Rows from block 4 of a small multi-label image tagger, named by matrix and row number. Rows with one number belong to one neuron. Each number is 128 + 32 x the weight over its row's rms, rounded and kept within 0 to 255. All counts start at 0. Numbers have three digits each.
Before each neuron's rows are labels from the 100 images, of 14848, where the neuron reaches its largest size: "top examples" is what is common among them. Only what is clearly more common there than usual is listed. The data: pen-drawn characters of a made-up script with 800 signs.
# gate: MLP gate (model.blocks.4.mlp.gate.weight, 480x160), inputs 80-159
# fc1: MLP up (model.blocks.4.mlp.fc1.weight, 480x160), inputs 80-159
# fc2: MLP down (model.blocks.4.mlp.fc2.weight, 160x480, transposed), outputs 80-159

top examples: dark on light
gate.311:113118151121131142170081114143178078144132134098157105083094139087096179119182164077121095165153080113161120114135141150191052126119160153109141119089117111083072143099131188153118148097128152110158058112136174080134123103127185109114179119
fc1.311:095161114122116119065114143151109170082173133135162193134177136172140162118072173087120126121089168129133150136103126089114147076126112117098108158111159125132175112207111078107021107165071097191080191160094158129132175103112154086150110143
fc2.311:160127114199068145138159115191189103053078083140185044080150132149134167120131102058123145131086159175120110098109112120071141147117206123110097170084173089181150143142153196145105146122079104129112070099098115114108133143130149139139125121

top examples: four strokes
gate.454:167124199110135145079091107114106126152107104132090072149117069091126105127115141078189118144098130119164118113116124185117094095201162093135052114133061126124135139107171128150125125112186156156143117126175123131111118113166116172146195182
fc1.454:110160170119126096140136113142136133202168148084147095138110136166138057140099068075152192140142097131144158112181181149125118142134079060169114131093053063085086128062096129085122101132121151068138148126077093156136154078124129161075157095
fc2.454:147092111123082149113126134145116170093088124175156184101077074170110176057139090106115105139190163133186148133166080135129162083093134152167116133168152181131129101128130133166131140117193131147126150096133106137127157186114108122104131145

top examples: thin pen
gate.15:067120156092108104195124151147131126146187132142156149173101095128072157083151104125160133147141136134120146075152103140143125087120054126161104131144192101130068166145117133170125160049149177152113179120108127140122167099090134109184122099
fc1.15:161136102131126124149131111101142101077159156162182121147183165102149101144133117094139117097135072165144179120133087139181140127144153138196154127110086146101122113138200152113124179126146114188146149164182120080086152146149139113106115105
fc2.15:104055083135150132123122087111129139183099100138085121078123130211091100136116128098094151100075096093171120163133132177164162111130151169103137156152082104094087108085161142198115063086109192133146166127135109145121125121084153136127099063

top examples: four strokes
gate.135:139065110145179152150139114130119092133145066177166100106107149125095128116116150172109150154115157138098162144101190102197189146168145137136131110119145127111161110127129082140121148123119102160179143118146184159152068156081182200114081152
fc1.135:156127130100147123124123118143139188179120114148095062165100122112101130066181141075112153080118123144117100159075190112116125172122119102143133129132063136080174092165137078158134158135143153130163119078188076135157150112173111116156108130
fc2.135:155190076102116119084147133099121160130124167079104145165082158100159188090156139122070124083099172191107123162100185118142129202114121148154104109173107183141154126141158165076102099126088149157136105132141151122141107118115172169133142112

top examples: four strokes
gate.33:140190071122091120116129111150159106109121088153152191178118221191108136153087105122160101173114137134180116094093127104168136105133120138123128109140098104087226105100107105153072128162138078100159172135206063134083166134155130145137097154
fc1.33:164152143119120153119149146093173138098145134124082177119144085094136130124121156158112098126078132145113118073119110127101082096130170088123181113097124115093101152096141116105100158149153153200112100052132087178124089067133151094157208217
fc2.33:166124145104087084197098078100095133110153132130144105152104160079109088132135157132149136125185100136109207118141111114091147075102142113101133074073158087128177104109137087132134083143176144127119134161120110166153128111113143089193137154

top examples: thick pen
gate.112:105078182088093133110174122186125134186151187165161109166110161114122101110112133135138089100196110126130145091127117120120113151142092140113203098176108112141112158107135123136155145137093114165075097162152155136128178115118142134166110121
fc1.112:113146121210091171156124167124138097140158141134098136160124139100145090107160130113075163105135140102046091159181191099143114107098114111145154143140126150114131145117106133179178182148175082104184140080100099076144105182091027148155132152
fc2.112:086094065200128072144111141083148169113093164150111075090122193145073099063086162142113186153112122079135061138146145120178125106166133113117146119115090117136109164090117130197172142176084146148166160085105089189151168122083127077121177119

top examples: thick pen; four strokes
gate.51:177153131154127179157057140087155070183170155189144129180165169142156173140115081060102120097122078085125092101142131100105142169090081136126139117088060148079201168109139141116125127084132110147049151104150146165089143146162189095096121152
fc1.51:111120105076098072115144071157171162098141135115131110134129219108125153134130088110151089107124144135141202143130128137161121180090128168120126143130099107076107095148123124161159154192126152121068123168109061161103093090125133127133134141
fc2.51:089114123105093137155110102098155082172118106127106157189117128140096138167124099070027110103134173143154149153124133136098173144162119098246190059068095108148090155102104130149133140178117130162108101141196145108165120163161144116142082137

top examples: dark on light
gate.446:084134145151109079116152134129151111147136163135192189115106126104171124150153132156128128134123100159099094172176135179090129157127120148087121132088166129117056101133078144063145137130131084141136115147092094131176109090081130079162183161
fc1.446:142186130136085169170092127170082071057189125139103121169139102123105097125134128107136130158136122123134199138082138103196062139129119172095099185118133108142183131097131141108153087132052139067114142134144164177115127154156149096113101143
fc2.446:155094129147073115142110130101184139098138106101192074136177095175136120156066126054100154094085114140103091177162155097132105210139106173113156160092120077102129190125149115125168092132154140088066124157152118087151147111103083172123093102

top examples: dark on light
gate.476:095079051082127150050164123174114157096120110156110089104163084174065145099170099165112181137156111137137108137092127217136102105098140146167159085138110102076097173165117149095094153121200140156115138111189152112130139124110174134105108122
fc1.476:107118046071128176118146117145160111136129081135122097093161149134067092139165112087084157154166130116121130151118082171097098079103114113183149143156097155080165175146131118097119132105163143186165168154098091121110148128140100117096171102
fc2.476:126126117135161165135149117179132128092159121196140162141159107161108138145161127182124150138112183190159124126175132129134090135113126140138213166118128117186109101112185181167089179156118120083123131163072108132110099120137096081171108086

top examples: thick pen
gate.283:172143157160133093117171113114142168134101118116097133158115088069125051099120150115155081129111167211082136193166093151103095097191127139147153127118107151132143133100142090145082070161159159095121160167144125122170149136141094180142118087
fc1.283:160164077173102151118135118148092186141133170131136114082096116174203140131115149126166098149112164085172123090088152113085064115124115096126131138148163136160101124196154121151061110107086116123104121173105121160069095119111150200086160130
fc2.283:152048122116090110167105059144139155131112129140172180073097159154121087099105158134104164096123133137120173080174129121130157133151183156066051109105094129113134132170182088136070139132129116109144099077097135112144153113113101192105129150

top examples: dark on light
gate.141:133085119185140113123123110147136101093153139164203063078078089160125129125098136096142139145098159113173095188143158158140138107095111089120066143119098108088178103138071146116124152077120139109084065079132147134165148146165167125133098108
fc1.141:097115127136144135127144125101132109197169121162085117199117118103086146120107087111147143127114129170087145104069120108109120129128157096182148177160153151157055111178173172084168136123124100013168193083109141145119141155166104150108108127
fc2.141:155167111179119120141139168094130108108144135182133098107168152149090147132112068097069166094166134173126188180104143099122069161141113191105101124139071132138068090181088102112149080180187113147090101130184127096143108098124136129100095112

top examples: dark on light
gate.269:188103074168122117170160089135127127073123168125116142137135078130147145170105100163114159095139126133142157144106097065113090075132174168165099112038135124101087169104085115109044101147105125115065189176135119146149139090150107120136130119
fc1.269:102164070123150122169152119057142122070140146184112108097136071074111135062133113163128130128114158128077176103153105089143167079153194134144119090130097119152147081128089171113040098117171152096073138172105137121099176123114143131160109154
fc2.269:187118058168142119143131165106124114119143116130090132085130129188110134155153087178149122140111156074150124135106086122121146129187166106122163151179156132059073078104155128164176145074126146122116121071115087097134172157125148173147157143

top examples: dark on light
gate.231:110176182145095149096131121111123130126145081082155140120171151176073145140103163139150073146085103150115092119181193155112123163119155131158129177115091051103163153163097136131147130129188168101156165143129156085092072168116127131140125137
fc1.231:090124206144119077154084178108085179086122151145082147106146120109086093156135106093136083120132114144113110112135114176125152114192151120178191088106122149103107124163159192114070142192107133154077099130058152137153131114169104124144138107
fc2.231:118182140125077172118094156190123099139163105153162127132137141129156088082153153139129144204108090203169116142114126167095116115163204104116139141123111182117144134182176100151073146121074120142120114165106157095112107128136137083164157182

top examples: thick pen
gate.52:161060127166066100069126114158118136089084124137101144144107167166129094195115092167145138144157187152113127096131105121172113106178136067108097099097174167109144127097157122161105040123179089184068120181146097154103140152137123121170193112
fc1.52:073152120129129135150174108165130100156147179103065042139154092098137130138157131105147148123114108123119109109156120131179182139059124129177143085125074088156164081177111135136147159074114115011115159073138115097180094088146183120096131146
fc2.52:115179142128091208111170116114157073118118115118139113175059122159074106123147164077156131144118154128068174128140143115131131110153092137130116145137101093085156152146079149143080157138112142144076115155127058159181142143189177099160068111

top examples: dark on light
gate.122:139136119136210141095054138113135121229161146151133126156144088191168122174066121127108127090111185108198105155127165147090083092116126144137087098116107153117097136109163163161135105100142144131082195112159097109140175093146117186093100099
fc1.122:150139178133070124081188139131149054118148124143103102118188149163206130137133105143106120148088103150141161117142082130195142163155140118162135197139152159142114102139095146154109137126144124217120119116126096127168187196204153082126108131
fc2.122:124071145091135133084103089125127143164154204074122107117154107113102083105127170112197122120114115136084119138124190106127075101113074112084139098086130125131120190166112088115143130163126125161088165130108123142136124191169161141096107045

top examples: only straight strokes; one stroke
gate.447:125102095091134132202123171187146087075127126141130131075100106081132092147116124114089133166094124168091120111132129140147109081137142143087146124111139089171132194073090113132124181100094121138146129174114079174157088135159139205114085141
fc1.447:148102136122134204156143139147078152126137111125187150122143154205136110135140161169207128104119133141081144218148076104119130102106134134138077118101102164081118077153115127181119138159130169084159117100079211121096087144153102136134185147
fc2.447:130105139092131188128142162209141156118125082126136130083049102098100144121160167112135132135160103126065081156140126197086116220111119084097098094105188111108183115089113171114140111077162129138151101181109086160119133108151153106139120135

top examples: thick pen
gate.20:129122209115135068157115067099083172127134138139130106141164131125119114114140138136134117050083126135101150100166137130086188108110124166141126113118046142119165116122103154164138153045173174133128100119179152130163073138170143148159129096
fc1.20:167158111054145145118119145149133134106179125131087169117169161137139145088103082112164135113151086176129094098133061128135119109110109151128144145117120136098095158168090124144139189137109114129125101173123098152145146121163149145089104098
fc2.20:104096171084173120069129156141099110072127136152117108134106126140095079141146118108116112118086144103157129119132065136140160150154171145105100081151068108109100124117104135170149160127119130150100137169100142100125238146107108132119114122

top examples: four strokes
gate.351:127123093106121142101136124110156118178059134119111145101122090167116162105105139131112104077137212157193133150050164162149098108187190070069181093100148153123076095091135138109090102131148127136143139101160191119137070111141145147192141175
fc1.351:075110089133144082158147133131199135104088066119129155144132117127166135105136123165168081075088102098112067104127149200113126100097133056150101166175073124160159179133198126145134167100104120106162128161082194134117113115156134102151108091
fc2.351:190160128158135070162115157110162112170127139101085147151123134036154175125116130093101137154111167146102094194147087095151172160077121168152167096154106136124094099122146146127117168179088134202090132149115131149152128134106142136089146110

top examples: thick pen
gate.464:090070155090148100086078112136097113110105091092154130116086147161090170154115108142130126114144150103128168176101076152113132166166117170091115140098198150151174132135115160161167119154092082120188147147141077143104167129110169161159133125
fc1.464:147167232135083101119175145179182136099097115100126142109132163184152127115163127126167117180115142105128159094157091134120098162105154093096104189180088088066100128113157147114106097106103144099051112128151117169103103118091093088120122133
fc2.464:121103127130097089161116144130140112144128108088118091064159136050116195095175131106126159152129138085132123139094132149177125129088099079155122074077081163167127134126105135116160176124185185114154123125152073088139117160183098136136142116

top examples: dark on light
gate.451:141152145170163175161114158133098168095122156122117140136132144150118128127146112110187121114109126198138167161088134143130079153084160123129118141130134084102056136117150167151108133118104115148118120122067078136106096106158108151107146119
fc1.451:186124133118156104119148109148096108155136082106129155174129071156180147041134094131105191078181081113175105165115060107141099150073108074177147104121096158148117113143088140148177173093148113131153101177152157181097112165170136130161135096
fc2.451:119088152117181103090161157096137137134126106100100168102149163166121093123198110104123131106142114169129143141112122110101117089097125133052087134104117115177109086080113064151159140090121124105162192147162131130145103121143111128104121091

top examples: thick pen
gate.128:096147110147144126151159102154155198164132103136163123108123091134045099117145120077192156107087108167147128107130113126079129128091085149146094102060134124118083151078177127144135116163072159181111076098154182105066077124124162161137133114
fc1.128:105179187163158165166140170084136071157116169065152134114135111164121113147133149056143147120099124083115175122121125100133153146177140170136149099083134094135120134079153115087117109106116088169116032137106095100157169109154130137103142103
fc2.128:151111099119191184119181093156113111194051150130135162111181103105134111117127100066141093128142081145084155109174188155154148101117134182127139171146105127098080127129139165104081107129110137152168086108150125106129073061115132147146124120

top examples: thick pen
gate.230:099157139130144174094088112144164116192211139168130157095130092162098192106135131129144111121078155179148105177075087129126126141068176080141158138147126055093089121148147111165093112148099157090097133158119101175176130141097113168120132102
fc1.230:088074143050110103122085158147177158162131128138114142109131172147117127134102154145117123149085101158173158147124129129162161179118156190078159164114146170141117098095067070155148101104134122146131033109127114137130095146148174117185191120
fc2.230:165123192082117138084130047180131125111061104151165178146119082118084103130156140124152094108172128173142118075104094170127097134125168200178121098098152174107191163148147149157098109158190096127172099128126151136148137106181099131102118125

top examples: four strokes
gate.442:178171202076129138116130146108154146119101174093127156107162120155150177039102212105114117134123119149162169074072171184184144128067153136119149115152189092119097059092122103113088186111159131138124189087122121117107168132135118145134142133
fc1.442:089107063123077127141104117126105160126226144137072075136145181098173120177110104209206141117076182154077138120172125094063119100121135143135115151164120129128168160143108106149093111133116165099144090142129062092080107087147164126116167137
fc2.442:176101167157117141116066093136162151110151124136073136148185150075139098132155169176117077164102058109058118113112141126139154152080126173161137172116120157102126153080157242090166102213112109076120114151204098127127176141173121172138134118

top examples: four strokes
gate.437:127150124066112157134168057163159152102144117157053091145116125162074103077128074164168117118107152171106089090086041084153130109105171103061139164125175171090166078087113144157082107125201104140083146096161148089126104135158130172186105129
fc1.437:095163154108139140085073147146118205139139116100034142143080050095133144105183118145197124128129162127124110133123120170172156167149081123180151127130168116093073146159120145111163118128114094117104117124135159103129157164127113112215087107
fc2.437:083086155114105147132115141118106171132114113126168167150136103126049120097105153122132186061141195152170197166023137113119109127182128143141173126129110069159165151122135136158162094124124121127141155150117109152143118180146172126126136113

top examples: thin pen
gate.21:173119137109150164099114139125128147049142102141075091133121066080127121128107099129105116143125187130066122161174163162144096118081104159139132106131158158177176191122097102098146163092150137203145114161097123080119114106134104172130124150
fc1.21:151134099094115086153200097161105088122032135134123115113123124152168082135135104151122145176133127130155152138065113117120166114213111125089131080116127163119126131115103100185136075068112107107127135081132111123111171181180117208113228142
fc2.21:141173093172127090095095143146078092133166130123135106128092110106090149115104121185097102188095165174182158126138107150092158061134171119122104138180123102087109155128098091144061167112120088130142107062158140154096081133117200158097089105